config = dict(
    image_size=32,
    targets=['balls', 'style'],
    num_classes=[10, 3],
    fused_qkv=False,
    positions='learned',
    loss='cross_entropy',
    init='trunc_normal_002',
    eps=1e-08,
    cautious_weight_decay=True,
    epochs=7.7,
    lr_schedule='step',
    adamw_weight_decay_other_params=0,
)
Rows from block 3 of a small image classifier, named by matrix and row number. Rows with one number belong to one neuron. Each number is 128 + 32 x the weight over its row's rms, rounded and kept within 0 to 255. All counts start at 0. Numbers have three digits each.
After each neuron's rows are labels from the 100 images, of 14976, where the neuron reaches its highest value: "lies over" is the class under the peak. Only what is clearly more common there than usual is listed. The data: made-up ball-and-stick molecule models.
# fc1: MLP up (model.blocks.3.mlp.fc1.weight, 768x256), inputs 64-127
# fc2: MLP down (model.blocks.3.mlp.fc2.weight, 256x768, transposed), outputs 64-127

fc1.58:134191086148118154138106128136168101036154139140169072121098080097164134125116140154106151153109165112130113150107102112100136145097213142131157144132115134136107143132194125131051126120092112
fc2.58:078125160165114098164137117134085138163111168123126137094146124141100136133067105067132117167164121111109154108144148130187128122138120157113087122183160100134131127130037122151187073116095192
lies over: yellow ball

fc1.298:110110118096118172140191099134134133132119105142133097145111115170168153222098106107130160112160161120210156080191180125147111113135130125139021178110155143095198089157162167103162112133087126
fc2.298:116167165138113126095085083111152082122106135088164141157198140116114118071140126172093079104114114174099109146166098141115104161136173137129175132137089115155110079136112103069035149116118141
lies over: red ball; yellow ball

fc1.701:085147170202203140113107105133088124109105144123141136111118163088153118184175133140120128124111156166165167104125151102128152130145125126170143161112121129171123160123124113104089129185166113
fc2.701:123132145150075080147164113102139071151147126062117099108136098133159123103078113141122113126139110172105077159079162051117168114103133113106130139058156165100153125077143161113156145105166122
lies over: green ball; blue ball

fc1.766:117139173127145126131142087152118178138129110033075122156147104151167085190140142101109108151118092156112140096056103144132121088147146084099103088105128118090155141128150149182148121117130112
fc2.766:100127099126099125066150091144179041083128114157192149176130100141143133067133151136073089129162177098157129087119173208118153129108128177136130133154115122134143071105157179139153115136118158
lies over: grey ball

fc1.571:133130142115180152111136148102122123135095101117111109139124207165167097109094104133164079104068064133116125126103158154111114177078158132137130190108105132149142106121114125124068110137129121
fc2.571:115089110123071164115151078158131144133171093124114144089085118099050112184143194117131131095114111116100173084150087141116137098121159131128130124139090124146148081161162094193167087175159135
lies over: grey ball

fc1.552:083126145142123142162121131148133141137137122146119170087119140083104110126132093139124105135156113127082153175133110149145120147077110105139178107080175112062112143108115158036103156101150141
fc2.552:122175129104088108065119150175203079122105183137083075181090065155120125154128147124181119158207177117140149174070130140139079108160074116114164141165113103104092114093109083067172174144102133
lies over: blue ball

fc1.726:070119126086139127180107131148163162161087108137088130103153143159138175123124078149160140079101115089136089077175175073207130096133133117152111049089116060105161170132134120093168137137170181
fc2.726:157092128107149172111090121126149089125133082116153187150150111082181145112103138161135115179155105087135169225038107141085129164137155132155147151117177150110124091166122179095079112127056141
lies over: yellow ball; green ball

fc1.764:128129154127126172140146127106137185108127094156129141201141165168090082102144138133120126191075101104098127216171155118176128119073152120127135105114186096120093134111105132113073115078168152
fc2.764:129182133109130072159110147155039080105130134078161120098123132103204165133128148104110147103139189125107106040115138099061171117092101183140121099098098105146159114074109091089131113189121184
lies over: white ball

fc1.309:051095118090098127144124115129092130083088178122078155134104213121200140121110117118136133111164067111150161135187162144134125104103098147148112102141181127098122154134171083113095160129172127
fc2.309:150118095134139119067127134084185144156114102127150071170160106119062117165106167144129109132127170187137119127093114147090158157134158106123100113125017112122142150132134170120166180095153142
lies over: yellow ball

fc1.341:124097117151072138108118057140124141096125105164133127127110149150104127159144157164136157075186125144056149129130097111190170122175103103115107092152133151141106076125152124167127125152189137
fc2.341:158166159137175126109116119139100144154073111147131071141122138109110070134141135123109097137152134104213101141131126163102119140120140120116142195127072116103154193137112133093139150121073159
lies over: yellow ball

fc1.638:132064143128102119116135197126148124156140153065136142143139156126110139095131114123130150174119091077126093150153132131126127123131120138133132126134127120126164084096132140145119153169098122
fc2.638:123163120107118164153110104109185122095104146152114151134103121065112117159150151117192103056148137119141170153098139152137126137167117118103130176139139137126103177146163149117133135126195157
lies over: green ball

fc1.101:153164090157249128143170169098136166038099183132163112151134108168113184127156084077103153084116128126123123130114115193147130150132140167139146111170104140107099149079153142102148135165197117
fc2.101:171121146072029095086080101161136112214176131113090147036111085148067106141140150124129108163139160094113074147109148071094153120106114111129079094085169122171014130166065101132158062126115114
lies over: purple ball; blue ball

fc1.33:058142154122155154151169139126104101098124090159165102177146082109159196153111129174155130099131113112132103129096112149074074146103170110132089152130159122100138080077174131137118070061149109
fc2.33:179151173148060152156121121149147143166142089101111135169111155156141124098108103110095147179137126110119104094171146084131099108173123135115158094132141106151123128080101158094149102175188068
lies over: white ball; grey ball

fc1.560:160103093123096130108186128146197109126153093139127179117163183142132104160078126178153111127135082117094123115082119129165144180175123121110089132175150175097110157146140110107139126160152064
fc2.560:149151183138172163133170126148102122138171185094142127147118105140156144118180100125095122121038144129171150123160116151126081101109124133113207115131143084133103124158111117146109107184035161
lies over: white ball; grey ball

fc1.27:138115113090168131113120182103176177112107126177143119172120137107129121135109174125145131133134154189131098106133096126118149161128125080092075105156145139111149064125126116107119112141112144
fc2.27:110162152153061161152145146223136110070056147064137136085151153157189148086140125137113185133162070122126144116082171170139164094109120163122130082136126087098149159147171131153131165127139102
lies over: grey ball; green ball

fc1.736:138073098085111166164109121155144133092109150071079100075131168144105129134112102097126109107105135181137113113161124108120157112122107144074140089107090102110162115135172151103110130086128201
fc2.736:125171151138099093130126109125109128109085094135173148126110065112188099140125147184115133164124094083132144144106156107145147126154154128117072161124140115141129081102093157148183153124125079
lies over: red ball

fc1.439:094172152094129132111102136185152176069121115162169171160132130149076107163146155121112130178178094113113102151141150124169152116154144155140125140131111112083121133150152132135088131052228131
fc2.439:152085142174174154177156099099167072140135120147109096157158117139148058074139109158125138120085118130149139110133114141071059120119184098111132140079201140168149132107156120132151142178084141
lies over: green ball

fc1.334:157133138154090127140128080113088076108148180153090123125129140145060070126082122125164110074116110191125182113165182147148141122123135105151125078089110060119150128137169078119119109148092095
fc2.334:137143117072127154161058143118135178141121117129085144160119160111179171113100158087105116176148160116163097143112102167145070132134117161079121166128109135107090146116117130115084178158158152
lies over: yellow ball; green ball

fc1.270:117131162116152097109154160118188119123132169198159125116161149041158142181175137126109127186154131174172090128086110198167129164137111117127177173130107106161124095090155087223120143132130086
fc2.270:131154139116063120146165117124150104192127142125109129103100114119126152166075110174112142133111097139106120150167116088122058106115155179076056138131179107128131081141032120062165086102130136
lies over: green ball

fc1.426:091175161117112139153129106100108163103089153118131125125168091165136130134127181133145107107135128107053162147142160130151154094109117133154170106173175143127200159129135124105100140131193146
fc2.426:106126129114186104129123176145113102103126121117089072138113147127141124092109077106129114179122101119189090109066163117059090141087151110130101090152127077142126122124108167127191062140041166
lies over: purple ball; red ball

fc1.197:136084118085094105133252129124125106150141106106132129072092151139138102131110148172145170106220146124138206070094156100125109097128090115126121150168107061165103100160130128140128156113147120
fc2.197:139136126100090171169069076131070145076194204109072142151104164134127126125145079125171161115138069114176099175139130134132113159177133095130115145099097140117112129131113105105164149114129057
lies over: grey ball

fc1.451:109192154124019103116169120139137156122173103117098130128108133211173095105133116156071089146150126100128197109115144116148119160104121088128051153157107121114112130161110131097082076113143139
fc2.451:087112078119170131139118129135161090145140177165165114164102192187047145147126140120136076171161156152176095153112108134085171117148117095139168144134026080179133100105187128148157119158074159
lies over: white ball

fc1.411:137122097126092153142129137085122134161172083089117110163119142117119130117188118131088125127126160082111193128110123130145166157141137136107187109086060138105165140173160101170162142155165132
fc2.411:110160197102170135102157158146107124108145142116128183157163102133117117099095134166150169095102128071124120141123141117201107142149146093115146129129133150151167174140089143147094118096090106
lies over: grey ball

fc1.707:097157132130095139118120129151143172074122114112121176135133146098114162150166122178127066077137142094134133121183159158146096078098069121098194169133158143129150118151143088102141160152185128
fc2.707:142125118148177096118147151140155109141143108158119106123179120149151149131100117133137169155171188130107116143089119225114174154127132086155122086156081168079072123099166082116167147125139108
lies over: green ball

fc1.64:144144082098171187153133160128080036121068120120150116030120133118110105143128125108068177024126176118116067100164125135141114123105105084148122079144065087104112130189133132122120165101092113
fc2.64:084129123144103114124101075111174207116129084137107147141091100178172159111135108132150124149131111165104163153128117103112175156074109104118133091102087182145100105074117144135114104155096162
lies over: purple ball

fc1.287:123095110108137116119111099115088171176195100110105158144156138205110108102101104125140148116121123115157235171157138068156137119195088117188139142101166103119121121094150168113079061155143151
fc2.287:104217103144115117106148170181132045131077168178131076131081097116186101125165181109127161101123133121120056136106158129109132143131144130128108125170126192133102080126125124103131158162141127
lies over: red ball

fc1.111:115128117161105113164090115159151091085156095131112174132113116102102130156131144168141057083128143114119166119113105131121112129169131083134190084141119156139071133145144141149095083161087074
fc2.111:126136138130056103113139146124126122182145101183179142096152148121083114150170090101118143174199085094156140129117152190141150191115085113127128107095133147125132164121120088128137152103133068
lies over: grey ball

fc1.519:169082091125169136066125170105168073133096142112120144149136155173084107187137174141133145109154145076142189073126071189149179120133157141156032092147141088091124147110141145105144143115120106
fc2.519:132156165182146097193097092129111209072063143127134103147155130098153151116124105164105138095116159182107091152128111181123151144138135068158132165090076117154088133128084110091157105111184137
lies over: yellow ball; orange ball

fc1.538:161130107146192103099111183097130139141127114161082103102145107124112117098140107144151141140084159089135071135185104134167128183124135175141124162111094094124149099143134178143125016074093105
fc2.538:043098146132042100137166147132163121149136202147148155124161130137088165127126152114160091156152114147185169074108144111116172054124151161148085144118172113104181123130097108081117179176111144
lies over: grey ball

fc1.153:127121059054142077148117129121092046149148128059142127143150126143114120119196136127139183144138099133131137126154145115127147115119152158148112143149110118134100137148185078123201185088171124
fc2.153:135194178136122137127147084152195151144156097102110134195104137121118122191141116133080065068153127145104107115143116074104108143140107101104094121117146106139169133126092130163056103173093130
lies over: grey ball

fc1.117:076174113146131164139119155135164099135072145113168099136119137095145137148151122131147114150151207053138106185115121142150107098145177128163030078124088111164102122129139089149121147155132111
fc2.117:102167107145100132074104117151116102125130115108105105122114179106144106152143098106160136115207075096117159149096167091080168125154112110108144141188124069115151093116118097089146110130172109
lies over: grey ball

fc1.320:103076111094112105147109120135116179074131185165045130112173149204128152125174090113121098112093104118138096148132102154124171202119158101121138095092135137133119148113114187123074169124121111
fc2.320:096178141172108119131122156091189100178101112099151130140110128088091121133106149123128129153137116109139183142123120097155086079125163168143091158116138129101119141127138122116139111071147110
lies over: purple ball

fc1.255:115123126116170150119110123146098204114139167157089116144150155115185050187168179091128152128102160122121115090143158149150157136145127143155111152162119125118164136080114134143145156175118108
fc2.255:147157116131060096156171079138165052127124088142167121154123113165063113121103114143126059134159148100156132132157155151103108142096142126106100085121118168148097149148130124147148057095137198
lies over: green ball

fc1.307:082114174084120162131175162120103103135183171100118094180112139196105092118168135128155109117161167117111122147129187182119101110135204116120120042112135128110105145103164115112130156143151065
fc2.307:114082064122077107133117146115128065119114156152153089145103140105132158130086118077155062148071099141178092153086135138169126184139151109211090141104140122123146132120125097139095125081090101
lies over: purple ball; yellow ball

fc1.401:154182148134148161166113159129125117058189099087128199155106106150071085138130040098150104117182100158101154138153116130106115105110132139112111146064128074150124111153124104147153108151069153
fc2.401:079072112120104169123106126112109179157132137207154109166155181117196077081118121175112183135139147087111128191145102078114145171105143143097124073147121127137151174137162152085145138144136137
lies over: yellow ball

fc1.612:065115197116185096114109158108093138131114146147116159088104170120106124110112077115142160117103120116142115193114163128158170168112122143120135108084101132114097096099180140110098209172047074
fc2.612:108169053146101107161160119127207130148129134101120044180147100143161110170145132129124124085100119130173187130150139131094109052158132134129107130119161095120105117165076078129079103092242137
lies over: purple ball

fc1.263:103172143114112124114158129126122075116139124136088145060130144099134114192138112149129121118153107176117120155141128149162118192131154117120128133133105084166097057130123129180157075142133142
fc2.263:133106114113130142169081150090126245027136094106174137125106117077146126079104101101099106167141158125064092195153106111126166143129149149121133116115187105098120092119134097152194073176182119
lies over: yellow ball

fc1.674:179133101089167145088108081071123132145156114188134157184124092109161087116126132098173127160138092097155106103021194162139127141147154091139129089137055122099125125138132086176109112127092129
fc2.674:119137102209084093120128105173112099147146123054123116089083170135094154026139103141139094110116157167120168123167110123118184125112097199139179113181168073156127173186156178107150176082105161
lies over: red ball

fc1.647:155140134137167094114166148162106117094134110118113119124134129138119151093144144111137134195156128101126121133130082165114146099167115094103084117104140131134123105090130120093067156103179147
fc2.647:089135131170118168149101144158168136147164145158121180133149096111147066082152114171078155136080161156069104120110063186098181132189140130123080101129160152104090150098160192112186148099171133
lies over: green ball

fc1.196:130149080175105050146177132117164140067135203100101178103130134136135114098084126093090093123127101134141126132132164190150172088124120054139171089107153091099134150133161091153128138163148101
fc2.196:128173112085110118126135133136102071126157128192164094144084093173139135089154140133161149124123157135148095146116098043108137058100151138151087120193089181100111152109104179069090119116123124
lies over: yellow ball

fc1.459:125117122148109138146204115127145160111135071154149116141150139157152073157146103113157161170107164154083105098139153097155147147149130069135084158145126146136127080152137092176174157195158122
fc2.459:120150086127174147125076151113103128139143104090145183126148115071095170131130121114078157123142085135159167124142177114114127126144096162091125130072102149137159140092033141107125064113071115
lies over: yellow ball; grey ball

fc1.177:146082113142131114141189148165119157166142160102129082077099089141093150082143125147117123072088134145185058096178106090171164144137097113138097116038153138154114168126105141135078128128096127
fc2.177:085195147153105108096096110151129065115118156138171114163186144097202113150162074086187129096086092194098180161120177071144147145162105141030122117169128067119194080103149120136139112077109163
lies over: grey ball

fc1.190:095084130133131132108176099167152103096175158101163151120128166166119170100104165148098164104223171112142157084159124128146056144118046126107181121144145055050123105179133113115172133150125109
fc2.190:078148139137153074157096116096153085144145093170070073160115140099130089208165076170178095153156116154077105151088089186135153100131158170120130139106081188175148136116151122144152157162193152
lies over: green ball; yellow ball

fc1.553:138103140118118076164140152147145074129122118149108091221120084152109131169072112161125172118142097189156134172156157132121179132105100120170139095106106131064099165127098097076121128153187154
fc2.553:150116129148142158185101141139135158131116124111095134115084142152155128073126100115157097178123174033133149048091124099100079124149104165090145118140178107125145108144125149111146135152089108
lies over: yellow ball; orange ball

fc1.122:124141105122176144138103097073091087054113097124118162096081106100189119145106139141146159091115150072110159161118148115126075134140126185137151134135115094141149108126154131163125168144086128
fc2.122:134069138123109123150127151153095150143145157097121157138148132155099182130160110123093095129118122115162142106187126169079149126128111152099118084106216155143187156160109110143164073126144132
lies over: red ball

fc1.62:093165184140070116071115131169122143085091164153092120062080104149091140139076130132112075120092150106111130083128134131129137144078093137191067144190147083142182139114169126137048104153103095
fc2.62:097073082099179115176151185085065139107119120091165134092158117150141112132179148128160161101126106108152140127103192122140134119159148107100140101067152176111049151126047096128127104144145142
lies over: grey ball

fc1.397:089146154160106168143086164177136115150069139117085169188172138112153135168145138161114148188160125139139120147177140206173175078124072115105168170111163153171124084126137074095116155155129093
fc2.397:110114150179164142127126074084128108099137152121155123077153139086159144191092159129164097089070103148107146076117070138109129176116211148122054093161162074063131063146171194146151149098132156
lies over: green ball

fc1.154:148102112149081116182128124151139153169104134124133161089119119096073134162110167077107112120101155094134069154190179129191078134156204139048155168120159101101032135141167115136097141162086089
fc2.154:107150150178160115103105136072144163104174144114154124114150197115161132151124117099135100130111073129113172060146154142098145135121121135145118125063083139069113133108098110142115153131143153
lies over: green ball

fc1.406:073140135111107110104187115132119137157127250134182109129113143135127154138162152153124089081117100135103170071140067188159108038099124146135105075137151116139095140112173135058164173125192109
fc2.406:117113083131143119184153134175098153119110086110132115135118087084176141133149090104103122123133128112125125149154144107127183167127139116110121117149156174099122099118120118145131146070080164
lies over: grey ball

fc1.203:110095126120164086182171163114160097079156125128122176118075135115121138130123164107156131116144169152148182156163123156158118141105102113108170135099152153110088124125146097127140145123127138
fc2.203:141132149101104165102112112081152154106095173077174106114169113103078117154169136054107152086150106141054093066146062097151056126134122135116129155090093114155099158035126157124134141127123125
lies over: white ball

fc1.634:174101077116150163128139104169104118075130111121127097144161160120100076138107155130110162152146121096175116089079104142109143112135138164213083113143150124131135107079147112153164145110139116
fc2.634:120133094148159109103104128157145043143111107163091128158130121175147074133182161134205143139169127114106121176176088107104158157154139121118143089190137094150086139205140139096098099123147168
lies over: yellow ball; orange ball

fc1.715:114179107111141112179093188127086096153143138145124085138121166153097127121146092082130149162128136093091139095108070134119168162151136138103149092106127117187108155193093170133136188097110071
fc2.715:126129187160121130103164144125149184099055121095084191111163108135087116133095148177127144147146144098128165093140121113109130105070123123139056085134133102059139084082168175138148111142114107
lies over: purple ball; blue ball

fc1.72:100084137120122102127110084072132114113121089151089127173122065144102144137165111110125115150169142145095108106127180139135180131152118137127114085123117150097128127172157164163111224185179182
fc2.72:121096133144111101173087118155249136080125162105126064096087191117166149105088157080108149125139136153186148178135121112134101150094132119157117137110173099098124134100128089123128095088120093
lies over: grey ball

fc1.567:119154100096099143078076122113161087174094150125124152142113130100100121145107118166163171117183201118140118074143147137098153144160163121169145062156116132177173173117125127083132127136158136
fc2.567:144129119123083162166094156094145142153154144157141032157168167112176075137162100096200112152125146126149148126151175097082110124163129085085039150160109165129093120177169123074136148099154098
lies over: purple ball

fc1.407:151136079146127089176103086152135114160160177103134109187147121187113102118129121092163139121159121132118104115037082099112106169112153133108156098113129110118146100137153182116131078086141126
fc2.407:111189173098150141162113145122156120108125117106166143095202126093109169153120178181072152130141164120063125108136088146118164134143139122109105188170130142091138121110104137166112146157110124
lies over: purple ball; blue ball

fc1.140:134104143153129140089131044128131152053117183143113091129141084168154110123137104085149171142099155124107188086062141106102152117125114116103120176176147141122119098097073114127102144182096124
fc2.140:128204138139096094116118129150100112157121086114167129129132186114135110166147127150149093133154056181179107169117153172149142150076111132136185116145170088146125122172165129103168109091159123
lies over: red ball

fc1.39:112172090116188134103096148129122187149082151136112085113082170159161136126159137119090188162193130074101120088128160090102093143129139124072080114159095100112152156095179107131133127052161149
fc2.39:118073122137085110130104187136170145096121140126079169163138094146069144148068106107141125131089145144090125147118120180129140093110093156169148098067120151126101108120128163106140227166103124
lies over: purple ball; blue ball

fc1.586:137064157137090200121121146117122146083160122152105135095107112066139139106056150185100149144165171085175137118110154145117150134122155132158180135105106172160174127101153120093113141183107160
fc2.586:135182095056131148159123109168076099160126107104151194092143121138164130115129112115159129115114159075074129165142079117118104061168086194084100120082139107124109105145063146129115090156142164
lies over: yellow ball

fc1.752:131153144167104129147165064170087179129132122133128119140133083133097150122092200127106188128123157077126108103110173131166116093124123090183154110137134094111112078110110148121094085130069152
fc2.752:082093141115225131093154119110080095136133123145158150164158150178135075147152040139192134123163080126122169106209155103130103161162137094128163064154144128134157192114175121159148131126169128
lies over: yellow ball; orange ball

fc1.124:114101155157160091194137129145149070145061124135102142122054113079129121130117076169141120112153113159152165092137118105146119135076134125129087129138163085117158107124046102145189114135118110
fc2.124:136172201138099229126084164164142198136164120124176100067154100130145171189117115134139138132100136085160140135103134126140178167118155084176146140115131091137094140129144123108127152103143124
lies over: green ball

fc1.440:064131136122208086087117152198123138117113142148140113124112146126124124121141126132117118116154073162119102100112129108165180115101079127175167118120100109196123102133137161133093110147135162
fc2.440:165116080128075120174126114083173115122087160101156087194180101147142091126124118087181128126076157123137174154133153137123073130148151127097098134147144085071148117101138097118182091105141096
lies over: grey ball

fc1.481:120161166134155141165120149081104069145150104137075154088121115101108088097136149176137173043114136195130101130074151143182126158148161095086105146096134181155108141113160128165106117196111090
fc2.481:093113118108076090157146136138172186133066193139123173162160121150143165130105091130115176178175149044040107131164063142123155089093154107090131116138147074161124154151149135174154141143124122
lies over: green ball

fc1.687:123099159139143127132140152105148106089170102124123121112082087113152096135152131144161144146131159153136087168117119092155185117174146149126121117131105139154179112107109116126142118111110088
fc2.687:124074100152117134135149106166090112089111180179155116111110110148096125148038151095150134074123165146180154100132115129062116100128137072101088138120143136088084101127174204097154167108156174
lies over: purple ball

fc1.359:130124118132132148133106115120089118095169118143132117142138159104105149110162163086172088133122136121168140132098092124166177175107113151158188109154116120131111162106072150063113129159127108
fc2.359:090132177114069120128137087157110099150133098046082132026147123148112114170104113166120130163164079127108124170156180144104162151152096157135141184139188126104145141164132112137065133133164167
lies over: grey ball

fc1.35:132091160113115108119070132169142145133065098130151086132129120112082122085098145163118200146057118124119103073112101122219122080137092110174121147146108108168121132069134152098134171200052108
fc2.35:118162142118148147198151137167083134115110119124149081136147110111129200121096105121124126118169139120096130242177110214079102190129113132101196115133111126134150125109062112131137131192173188
lies over: blue ball

fc1.70:132112105137122126166173105092110124157160173104123114062065075126088197124115140147189089112144126136128130128131059129139146107121088055169123166137139097094153146152074138133177121116109113
fc2.70:155167206131131119103068123153126139091131123187091171110178134130136124184129110103087127203134182149131115156101143168163133131153127167133150136147124091102179116139140137120124116196146150
lies over: blue ball; grey ball

fc1.688:102094198146175169121121124197104135088126136116166106164111122101125130144119150160074076190149138134117084146179126142093137144108134090087111119097152142069141087104129083137158173117119169
fc2.688:158172127114125159151178172171174051150158168131107159149117170115131155086136174121141134113101117149152148095161160098121118120149130154159144117116114189157132146090122189163157137123066083
lies over: blue ball

fc1.656:132123122164139117077116181118101119160088117126128111119134068151139138133129160135141167164126189096133153155119114092211255131151097138109108127118093100064130083121153118125133152096139107
fc2.656:102160119115153059129186156131109170142123145100174125132085151160159128092132089108125123138063057174136099165112139095099104154167085124070139099115139118120088143168049096099141113128122138
lies over: purple ball

fc1.466:130121143092178173045106118141175170143114158168059095159090154104172130123149118094143127144120105137133145109165185136109170117112101173162119127114201139161138112089067117152155116162191124
fc2.466:133163164144095112184084153119159074143164077135143106115157093109082116099126119117139145083114141156086147127103076102130125185134127063118121127115100057128124206152207172082140097075118150
lies over: grey ball; yellow ball

fc1.19:129057137083186167121150164137165144088095117157110127155133105182190126156170144137157173131070081130110118109175161089149106107170104093126135112162102190126139181139082162158115160105073128
fc2.19:110152094105092131094133109116103084097155161173116196139140118161083128065057079093098182138176167161155166089095118149162172147149145146115144113118087139115098148100185085066112092118136128
lies over: red ball

fc1.321:138141103137085127107104074138095136109157132151120213155157138108085099055153158123108090095118098108099027160088102135167135165152137085167199126168111102104118063097126151131177121053090106
fc2.321:132098169050149125131157141107144099149149096120090060123090109134165136154076144155140165161177199136137194157107087086126137137118120156107110135163182160169088156170157110109128123160167149
lies over: blue ball

fc1.222:100088078135189100154142094093170149120074167051103146150123112177162158099066083117198146047158108119115145038161140108138204090139114102150193133115120085138142148114143164086192131126144132
fc2.222:141172152145124177157107132175116133090140167132100170133142107110124102146164112106120104162120138126129079145057111151121114090149094129099083063114113157127088166115118148130072132115143083
lies over: purple ball

fc1.96:099146155138126135151117096125196082133109135149115207198135108135014150180129127062118123124125164122110166112137157116167106127188142125147149110113097125096078091157141031135169156209117096
fc2.96:166052136184105108117127138113110131073134142082105024050132158095196151151206130119144124117113109122137117147083094172072197128091121114166147156113151108107156171116115106119162176091164159
lies over: yellow ball

fc1.743:144173136146099178095133117112118110093132090138162117175124120143102057142120153120151192131099173131114145103135110108107175149105124120102124136155084170160136153147107157211126119151158110
fc2.743:117083090140160077138139137123083111131131166106146102103136130091202187120127064109108132159202055109162126149082153127150112179159175114124135125114156068089147099129111116069151124116065121
lies over: purple ball

fc1.569:111111085138153116108125163072131120205098131136112123117123123146193125143148153160107174139116133084149105111090178140181165092176103119162082093130112152158104153123090083123161149147079158
fc2.569:142133120088095122147118111147130089075115118132141188157145104122116124083102132108143144112157100232109149140133078114054126143092153114103106122105185135085074134099165177158108091126191120
lies over: yellow ball

fc1.238:099079122124128184157127116107098146123174177110116111129120113126130077118103107154099139146101147124164163172099104117114140105142097116190117059121128105116120119160147103158128127122151121
fc2.238:112144122126117083146162086125113060104127176147149141167107135152086176115150146088165148117146086151112086106080118150178124132093110154097110136154139125132122142081129168109167082165112109
lies over: red ball